python train.py --model="image VQ-VAE" --image_size=64 --encoder_channel_attention="se" --encoder_kernel_size=5 --encoder_widths=[32, 56, 96, 168] --latent_channels=4 --decoder_widths=[32, 32, 64, 128] --orthogonalizer="polar_express" --epochs=12.5 --lr_schedule="cosine" --final_lr_fraction=0.05 --warmup_steps=720
Rows from block 5 of the decoder, named by matrix and row number. Each number is 500 + 25 x the weight over its row's rms, rounded and kept within 0 to 999. All counts start at 0. Numbers have three digits each.
# conv: 3x3 conv (decoder.decb.0.2.conv.weight, 64x64x3x3), inputs 44-54, a 3x3 kernel for each
conv.0:467447499502504525510511515493519499511542480504510493530516510447539518481486496519518510525500486482503501492518497480539507473484501494509490511436509536476489497521505470551495474542522511543485519539491499488496489489521480515521508512500468510509503547506526490500504561487494475488483483489
conv.1:488490478500511485493522504510531492581545504548494484513507483429477491487528504533535517536545526490519523499482498438499503500500481473476517489526481523536470505502499456494483501488497553546462481557519467505534498493493492489508513510506406500464402503477486484492505487498520481474502469487
conv.2:495519501516528512497521502503504485504478517520506524502504490504527528520540498503506495513479512497492497493501493502499506496532489498484505490518509469437513490497507503492488477499440509511502508509479507520449475483506496524499486490473515526483499542487489478505507486505502518502513508498
conv.3:504488509480521481498491499504492497490513478492483475512496509420530482462526494494496502493517484522530497502522519505534551505485513508502499479450529513531482495515510513507518468503492498516481524519467504505517492476510499519493515488514466504492466463496543487513561521537470460466498496508
conv.4:476483489481527514515498488464452491472516522480493499509500487459475480456498485493488497531543467503444490521529516527487514510508521513513512524491505456527476492520501492502525531466472494519499489460500501496521519507525504555527503481515460492480542463448491485483491513472512466489507478509
conv.5:525527490475477517486493493500494492519454511506499522491480503493537485516473508486477488516556492505525504487551516481436505502511526498509474497499487514506489501506486489526559489533588495516508483533567492501496488498468485431466479539477538525502469487504515489500484540499503505521498486500
conv.6:495491494504515536495499486503489478477491476523505467523515502504473490447526493494475513504509505491526502487505503528565511470508491521512491522493483546484473508510507488468525492519478481499497506539516506468524485489498524540506520489523530529507509443508536499494483497501508531475526526494
conv.7:486466479527478490495484480502519461495547473479486515498507500488430489500489517515515472476524502480496507510503494483541500509505483499498522567582541538519523502501518504512588515510534493504472476504523504485500528500504519508491504528524484442501523475503503514504500510502473483495505500500
conv.8:486492451527505497506507482503524508500515553492493521524484492498393476484485490498503478482471548509501492492494458504523492479484514514523520537500531514503480483502491532508410493509477487482505495523513509481535516500508513467481520516516491562447513501483492522505523487547502546511498484530
conv.9:518508507513525493505501517486495513515505482509485475505498507510558500489534500494497506490511528471546466482502507504505510480526509495476468524500524517515517510499497489521479478498521510466490502495463499502486496521491514539548504464472533499508508512505508446461453517521517497503490478478
conv.10:496493506497537500484521499492481501503512485508516477498511495490524514510479483491491481493527500485525431490493501549539493517459534537524537458514503509436524468523492515460536492487548517510518506517489478519510486484478504507452492531486511528520498507473515472504476512485518513512516505473
conv.11:501491549495475477501502509514492514517554494511503495493514506509447476512545494521505508499505491498498500502523467495528505482500512487531499525522524488506493501492482487513523501476514501496530490461523497499486503526473503527528490515488490543524485521536484492507495491513481545510520528504
conv.12:521528489469525519514514497491510518478488501505508500516487490502502491506505489509487509516462506541504492477464504505544472486466526531496511376516496487506522464561509547487500481501500504484491503509506505517518475515512532546492493490511520492485510523485506496508510545498491462515511491484
conv.13:495520506512509546509515493489504488498493477491528432508520499465478529521570477486498500475488520505475502492517488519555479490547498520504505518527496528526493496519502508483512496503446500511526497498481494500515501503493495523485497524506493519518530529519506508506510501505503490488513505514
conv.14:493472511492493486506478499527504469536570478485486492523488490395527500434442516532523513497523497494504494503492503506522509494492505483489508493533494493485504511517515487523515478466493531507504483512512476527531530516489524524494519500503495490501467520496494481486490505516515498506492511494
conv.15:486493457492482500514499493499495514516524479488509502508485493483517506505506494494501484545498515498517489499486519462528476516501538479475438484558500544485510484488387477502519493537445513499519483540459513497522538525501519504493490507500454486482513494487506490494490462496487497518517516481
conv.16:515506518511523535509506500501497495498537458507499505507507502558507502536495532497520478499494465489514485494506517471491502498561472485523483488504495539460533509488499507540514520527454492497494496505412511514510510520499509546517496534522526513518484512533502507490503505501486489542482530516
conv.17:495495506498497515488496501506506510524523512511481462482493494508493500518495516525462483473471459515499511508462519520521534516473467483525508495467576460538507499482478504495573495506498515538457505469533499470478516500528516465513486478505490465536521535496495517516515521510473551481500524509
conv.18:533560515513527500499502494500495518534471555541483529489492492533495492502491496497527524519555516537505517496480489516500496498477499499480509463473462475463485498478502531479463473476475491449524516506488478518497491493492508487487494477487560525492478498481498492496472511483531501515510506497
conv.19:494494481498512529507509471505480507515504557506490517488499492531452505505470510504486490499530489504471496490541520488530510518490505501501490491501473492527489505493526517535431512508503495514495506504492488474535517501505501555473499507539486521455500470515478530507512520499519483473504478510
conv.20:521529509508505483500508525474493491517498521506476442515509496484468515484486484507496503458490520468477517486507479532540486524517515492502516531546505528474509488549498509542534493513467510542549484507571498483490484471476549526554486473477479494496527525504502520508509459504514512498516514481
conv.21:477486481514506509496472500505498503519534481495470504496486496493556503492482505483513496487511477521500502481536503556554489484508500519526515533516525475418528521514488516475476485429511484466481485465469524510501507486488478450486513521510539494494521496489512501508519512513501507518478508499
conv.22:476464503502512493507504489494509511496521518501523501501491506415502494495493498490476511536491495455474497549549518515499497508488498512505508487508483478451506506534490510537491546532512475445442473497484476494493492487501442494497493525497528468490503532499527504491512531499485451503450501514
conv.23:498472474504458499499466520513499489491522489479521493506499496454528498526525499498518502499545517474506505520518500534541485496511499513502520513476506529471514514526530515471541490502543481503481491480496502530457466508504498443529502512501516465495474490498520515505496478522516535478516522479
conv.24:517483462488486485514506500510511503505519487496485481502516499445519501471503501479509512517512507465489487486501506444466487529497514488447505516564484550542515499480474498426510523556514505541564492541524526523502474513496516473513508453488514481513548521525526520496503514478482494487493488499
conv.25:478477501514491500500489504502471512495531480483496501523492511487568511516503511483520523506475505496509503560561489527555495512509497508520517479458529498466515502546503526515504518503503488504508517488488518498489505498497463482494516507500499514504501496510508524501519509516464537504502524506
conv.26:508516510481551506501522488502484520488474535531491518479520493542521471567463521485466501497523522545520522504473479488547508482494538505490470460469542446489452485482503493432473526467472506525496517485534496551547504526515518520527514489548500508495512483486489503487503522489484454457502501495
conv.27:499495498520516537513481506518490518485453481480516492501488502462496500489470485521508498487486519467481508507504530502546534520477496464474456487430526530567471498491483507535559519439476505524498495463495502501504540547500496492500510503509474502491488488502518515501534480518494446467484486506
conv.28:495495542492469488499493496510510489511512455483494496484496498397584526506486496524511501504543505506491506500502485525514528493496501493487495536478487501523494500500539477457507515471528509510490489484549491486491501526487551567515506512509470499515560529522480505504527488519495526473479494496
conv.29:514478523500506487515516511486495510473437525481458496514508502482467501533510512477481490500525570484491524470503472509503510498536511499492514539511489515526481491498502521468503485474516492480526497524542516468490510526476497465525466477493484476511531470522501503506521514530532458501515502510
conv.30:513504512495529478510466499513489498511487488495531519515496498502480498517512503481510505497496497499456489499497502551550523493477503512531521469485521528516492490511493505543499448521490512491478502509461522530478525502520521507522477453487515486482452514487521505505534543514471462512496509493
conv.31:463522512511504497504524513506489505532526506473510487489496514435516500495510492483510481499458487475481505513507519517528461496526532520451478476596460518532530507476529512465442504536491502506498453480505507472499518546470512481510493523507522531499463519479494490496477480457509522508496481453
conv.32:510485485477499513500498490476467471491509416482522500490479488513432493504520509501517483500511486467474498507473541546540507513511503488511493535501547528512490510552497509533594487510533507459456474505500496469496507469464514493451512490510537473488524519514484480512473431519515508490539508481
conv.33:513508523488531495503506500523510512482497531506524492525490487535477497526506497525516508493550489501503515456473471532573504477467482490567479519394533469518456494525518499558534484488478506491488492509483494501490507458494524580505504486500473540503490502487505512505505557519427482467494514521
conv.34:486505491466448491486496495492510510519526498524521500483512491495471509508472539496531465539474474515498490513510512499516547488532528503489501468506483506475607516509480511469483516524489483506478498483556505502471509521501486501564505510518525433523509455486509493512491518512494530479488538472
conv.35:516529511529500530502482487485500505471457498487470509497535509561489510475485502488509522470515514487497513509550506543553505482507517503502487488522543534517503498490491505459519489431514460517521493516518526498475546510527520543522466524492504532510505489517503501510523467517476494503521534499
conv.36:512503502495566487508502494529528515487526540496503513494514501508489510517508488524473486493513510494530500495475485505525550489504493506486501484505502497515484504500519494527509479550476492539499489520518515490490489475506498448508538481491485508497499527497540513500501487518543488481485471508
conv.37:499479470494496525493496504503518499479517485478498509496491504532465493470513504487512534495519469477500483511537486488535542497506475464512472520483542480522489495467483497505528512537527494512453460474457511484482494471464529502509483535499505468493516510493512529495486539511488495509500524505
conv.38:498534505511519500508501506498512481514526464499493505503494496465574509459504510507521498491432508485470516491485486488512464495480470501526502516522453526496473491506520508481442531522437499527493482523488509497527523495462492514450485475490510546519497556514494524487478461519506487500500526504
conv.39:504466491479487532489494492502496525525530560482502534513530492492506516519462521552510503549550492533531509475495451504483489492506467478509485541458487543464508515488496507441495509482530501540544505526520505509516518521505566485468481488489480482495463465495494503480478458515485556525490513485
conv.40:476488487487499482499491506505524492500484509472491507509505492445429494494455493504519485511523500503501505483502481478501501491500515481489510471551485497531501514498496500459498492517575498508503497507531486516516502517523498480540519496506482487504462474507508506494500496495497493540493503506
conv.41:503533508503509506499496497482551512509572520513483498509484494501585494488484509495481488497493493527503498524518479551546531505481506503494506520476525487510518496503506496479473514488477505513488520500488482526515461475474478514491522491505492469504543460506496487504493504486496526483498502493
conv.42:509518498498492505513506491503517479501516519507510504501478530488486493533528522515507502502519516520512513497507533488561568486487478473533428534488466523533503491470423502515454489508508503511550489492538508511501513494481510476519490477481415426467495474500498499502559516543495491470486523497
conv.43:492500492497509508501510483503465439481474495489494524497495501509520470525466502482484477502501495473524512518500509525499533508539490520527512482497484505500543495482516504492517504527480478504505499422493524498466507518512521480504477504513507461545515584546516494499478483464495500510509498481
conv.44:484510491516541521471470492498477511517536507515439493488485497480529494579500503500499508498508518542538502503507512495516472482500486523518488490549516561468530504490485505458481514469502505489501527492514516502490499519495461506487507516511508511526525508489500508515513494510479561510460502532
conv.45:497497497506504524512472495496508505513520489484492493502486509493480490464539501501503513471506488495471515485521496499571546468472520510501506519448485527511453515499509474557472495522447515524480499499483477485493507543508477509478512497496474497497490448453487485488520529510515495515475534511
conv.46:509528505500502506488498490498488511494476485512514511489510510551496515508512497480475520532483511483521505544556492545459494493479496501458507471531478510488510507449474567423482521506521499495509492496493490479501491466492546487517495515518533521507490531477507489497558484508501510474505524514
conv.47:504507494487490486502488496507496509520505507494492534491508494488479483474460515497501505491489495472441512480533511501486512516588472502487487519526504521511545520525495490489509519515485487500484489507497508503532496526513511492510510502527504470492421459478503501490522472482523462507505524496
conv.48:507492525507525502502505493526508496503574492514539511477516492487521493484516495509495516518547513479495486473519470545549491495524512518538513551514485540462543468482526528468499514484473489524489484516543503513509457468464478458533526544501466503515466523516509504510527482497512509511500501502
conv.49:501462492477497468500492501491503504504517482499495520507507494481527510477440491492504494529562544486482486460481494499482485513506537529540530490543497547426548483528499514490511493521507517491488512524526494471546472496522493510504514475525529483506464375476506500479470475491556499508472554492
conv.50:510529506512528492498507497490508490497466480517489472490510500524481479517482479497504504491459505519499522510485522498522496519490487510504513471509511456553442500501507516565446531457462498496485510452471492544534506509497503539495485505516533512480489583466516495479504507486497448477520508497
conv.51:494512467518472462514492496481486488474524502499506512507510511503509498485488498475475506553491522498504516524572540482479513519528510474477551465527435543469497501493509462481420528537525513504478498504488520504514521533500464441487498522501481496487482469507503486492456435492495498513506499492
conv.52:497518480519514499493502479500505506494531488513535513504503503502508496489507487482498497492431494495477514506512507548577508500456510523519529483491516479488500503537495526456467496488479507460482500538505500463508469519531551463512496477542505519501459483493499501518515546518486465492471514506
conv.53:503508494514524505480509508489512505477518509485498532469521502549532496467514502504501489519465551504486522500507486501544531498501488535484530517533496498493486474491524522534444527518463484482469472526485504479500465479503451499489532472495493526478468512485486504484507451512515511492490477494
conv.54:497498473508530510487527500507478490500480528495494523512496495508526529523508527492476481500538487512500481484487472489498548491462469516536545511454470481467489492503532511510450522467470497519472494526566518495544512502511507486529485524477498518516498516473514486497512471557499507447501475487
conv.55:474525480506500488489482498502494508487464481476506476502526493538513505500488521491499532483523511510493496497545521504565523510527492510468485525472495485478490503506487492561482518462498496496475491467533499474521538461512553490524489511497489500488487485499509487518497499495455468474502493474
conv.56:479456503486552519508523494483490491497511535494511504487501499486546519497530507492478473519511469506543498508522509500562465486512498498509520472489523473432514484499525512414516499456502489471491523478514497513503478517485481493460487499514464483498545460490500496500526517492493555499530474490
conv.57:493502486482529479500516500489484493503503493493490501517518507437548507499524489510484510509501516535494486496512502538573519506498519536505539492532516440503540499502488516444444510460473493482476516496501513526496514535538527507510512487510521471520523487511486505516485477494530470500489502495
conv.58:507519499499520480503508506506495493518516480510503518509502504511514481488526479495490501476480507502482535499501510467475470495528484493464451505512544513508533517508477482522516521525478504517507513509448492519437515492509469507475484506457508464491466543501509505533460512488520488504494511535
conv.59:509504506527522498500488506505499504501478477501477477525512517498511506493502507485481496466496461457521504490530479505530476490531485502494477527437497546445508502512516487488540508496523506521513520494498515505481513473474543509490492502495476502498493520484514511493542466530480486478491525496
conv.60:525488502516505476515507510515486492486523502492505502491515490505472503506473494508494485502527460493502530492512464453494505494561446496517494570478500542523510507460481486543462498517432488512502485516508521518484524510507509517516513462511490514511489514496478514506514506523488497471489507529
conv.61:500503494496518496497496479507500514520506486534510514504504511506558483519574474522521494514545570510513522483474485490549471490496510505493514467485506490518480499501499510532495514501380512497505508513500508497530506494491515503487482531515504520508457520512479511509495520510524426450486471508
conv.62:513529519528520513488505509487498521476446478462440497474512516496533514495501504505526480483485489535489473507512495515571495516525496497493484514493519465522471497476496512479480507505479489473512490434526497506451519519503536557504496496488498518522557571548500520518526501520485534495523495517